Weights of a small image captioner: encoder norm batchnorm.
Rows from block 8 of the image encoder of a small image captioner, named by matrix and row number. Rows with one number belong to one channel. Each number is 200 + 40 x the weight over its row's rms, rounded and kept within 0 to 999. All counts start at 0.
After each channel's rows are labels from the 100 images, of 14976, where the channel reaches its highest value: "strongest on" is what is common among them. Only what is clearly more common there than usual is listed. The data: views of escape-time and Newton fractals. In brackets: how many of the 100, against the usual share in percent.
# p10: first pointwise conv (encoder.blocks.8.p1.0.weight, 80x80x1x1), inputs 0-79
# p20: second pointwise conv (encoder.blocks.8.p2.0.weight, 80x80x1x1, transposed), outputs 0-79

p10.53,154,231,231,215,209,181,123,138,176,166,176,256,174,170,165,218,276,206,130,176,173,213,237,209,149,222,211,258,199,201,182,171,132,169,239,191,155,189,254,257,202,248,204,147,254,165,194,243,163,223,183,181,189,191,218,236,240,343,176,211,240,216,137,214,124,215,231,273,231,190,206,258,187,213,152,211,195,266,180,208
p20.53,206,213,264,197,196,271,217,188,172,217,226,197,204,131,205,82,232,224,263,270,160,235,251,188,189,149,220,263,238,159,202,224,182,203,77,283,255,124,246,239,214,226,219,209,293,206,212,194,219,160,221,268,231,243,219,205,239,169,215,214,223,161,212,193,156,204,196,189,183,182,175,204,138,179,219,221,198,213,209,243
strongest on: Newton basins of five roots (32 vs 12.9)

p10.31,194,202,296,198,253,229,155,184,216,242,178,156,230,230,216,249,234,166,209,181,226,210,206,232,246,183,238,160,174,208,246,198,163,231,258,172,272,194,188,220,215,186,201,208,151,241,117,218,144,231,311,250,142,244,192,187,251,224,203,189,287,234,221,197,114,190,143,212,242,279,291,174,195,211,181,193,221,223,220,202
p20.31,150,137,204,158,199,211,176,147,222,170,220,210,187,167,155,85,219,255,201,232,204,250,225,224,209,191,117,156,122,201,238,136,215,258,167,184,215,294,241,174,204,253,235,114,226,219,196,215,253,250,257,152,223,222,213,224,160,244,214,193,212,217,179,172,187,189,155,222,276,128,232,226,250,252,212,174,206,204,216,192
strongest on: tricorn (37 vs 11.1)

p10.14,205,205,200,166,186,272,209,121,154,232,141,246,229,214,258,133,190,265,216,240,237,136,220,240,239,106,209,211,206,155,211,165,221,176,154,177,184,194,217,197,226,277,229,172,175,199,169,190,176,235,175,185,149,156,261,242,209,185,180,143,231,238,191,193,183,170,161,209,155,174,226,187,315,223,181,152,301,186,163,159
p20.14,217,180,325,217,205,176,234,158,183,229,151,242,171,248,189,192,166,225,237,262,205,184,285,152,156,166,186,223,256,192,165,211,220,150,186,149,255,222,204,190,233,243,113,163,164,175,290,135,185,228,196,228,254,262,219,166,165,201,195,196,141,239,162,131,203,214,222,174,205,270,212,235,201,181,209,241,203,247,139,182
strongest on: Newton basins of five roots (31 vs 12.9); cubic Julia set (30 vs 11.1); Julia set (27 vs 9.9)

p10.11,171,214,174,224,242,186,138,215,203,201,194,233,192,180,234,230,277,155,173,148,210,284,94,165,189,198,193,174,282,210,197,293,204,170,228,226,133,177,159,194,207,183,225,224,175,262,228,255,213,241,230,236,206,191,260,172,165,178,199,276,233,208,202,251,142,196,227,198,300,155,250,172,203,170,194,177,121,193,227,250
p20.11,213,185,177,253,197,210,174,188,234,200,164,254,218,102,205,206,201,213,171,221,188,226,194,142,176,146,185,180,194,250,216,212,200,212,272,171,197,181,187,186,201,231,255,187,200,144,185,122,256,191,168,245,114,234,239,161,255,233,236,202,112,184,96,208,187,132,164,196,180,159,294,151,196,175,244,199,116,246,181,170
strongest on: tricorn (55 vs 11.1)

p10.50,222,161,192,180,284,199,213,204,124,220,226,155,139,143,219,113,162,180,172,189,147,216,163,195,163,226,284,269,206,181,172,200,132,229,202,172,250,202,142,242,223,203,259,195,140,232,234,211,244,285,191,219,215,230,243,272,197,224,191,183,314,184,209,153,222,143,164,169,168,221,226,236,176,190,143,210,201,211,210,219
p20.50,202,236,220,200,217,237,143,228,161,149,240,197,189,147,179,177,202,221,175,250,121,255,202,242,188,234,208,159,201,61,186,179,207,224,216,195,141,192,155,157,170,166,236,189,149,214,190,248,203,292,270,286,182,214,304,167,247,230,175,179,207,251,219,171,171,260,198,227,175,197,206,191,213,191,273,181,232,244,216,200
strongest on: tricorn (49 vs 11.1)

p10.18,183,167,224,214,195,199,237,184,260,237,243,184,170,193,202,177,378,212,252,226,180,178,135,121,167,147,193,239,178,158,251,139,216,201,211,164,199,255,218,193,153,211,209,194,184,230,133,232,156,150,177,185,188,222,141,224,214,224,249,199,186,120,172,228,185,129,180,158,189,185,141,172,178,243,164,208,149,184,226,220
p20.18,224,214,184,194,196,194,182,203,190,230,198,168,211,192,231,171,238,113,207,189,248,219,190,196,180,240,198,155,184,161,145,250,290,199,164,246,244,187,173,162,195,199,200,227,150,137,235,233,134,284,243,196,249,218,132,268,182,170,240,239,173,179,216,206,306,186,235,201,248,177,328,203,179,278,207,224,209,214,262,192
strongest on: pastel (40 vs 14.2); cubic Julia set (28 vs 11.1)

p10.10,143,163,199,290,291,186,135,233,258,256,263,189,248,227,166,224,182,222,252,212,205,226,257,168,237,197,232,217,247,181,174,260,213,181,160,180,165,107,182,196,218,165,192,145,290,250,260,166,222,127,239,164,167,180,177,216,194,165,183,218,233,184,183,164,189,207,214,181,221,191,227,175,267,191,221,184,228,179,302,207
p20.10,232,209,236,221,249,188,207,158,203,271,207,233,146,198,208,197,202,167,179,213,121,215,301,263,138,195,225,173,209,249,186,186,181,208,259,209,203,172,166,128,199,201,256,204,247,156,188,199,198,159,221,257,220,155,213,191,241,227,258,185,163,198,247,152,226,128,169,122,245,129,229,202,169,194,160,162,266,314,185,215
strongest on: pastel (35 vs 14.2); cubic Julia set (32 vs 11.1); Julia set (31 vs 9.9)

p10.51,164,145,220,265,188,198,199,176,180,245,206,165,206,226,143,184,181,186,230,253,269,186,130,190,244,211,317,198,205,163,291,187,220,270,190,246,127,128,164,184,153,214,219,240,207,194,231,231,231,203,231,231,273,197,217,192,287,158,166,185,189,213,207,201,278,178,207,215,220,216,234,271,164,269,242,217,170,199,155,192
p20.51,181,279,217,171,195,194,202,221,128,239,239,220,197,208,152,230,210,172,207,196,230,163,129,179,161,250,263,224,144,155,220,171,227,287,212,123,191,223,135,268,248,309,184,196,188,208,200,183,173,207,174,170,207,219,179,222,229,197,255,241,158,162,175,269,161,223,142,141,124,173,238,264,245,201,201,208,218,180,138,206
strongest on: tricorn (28 vs 11.1)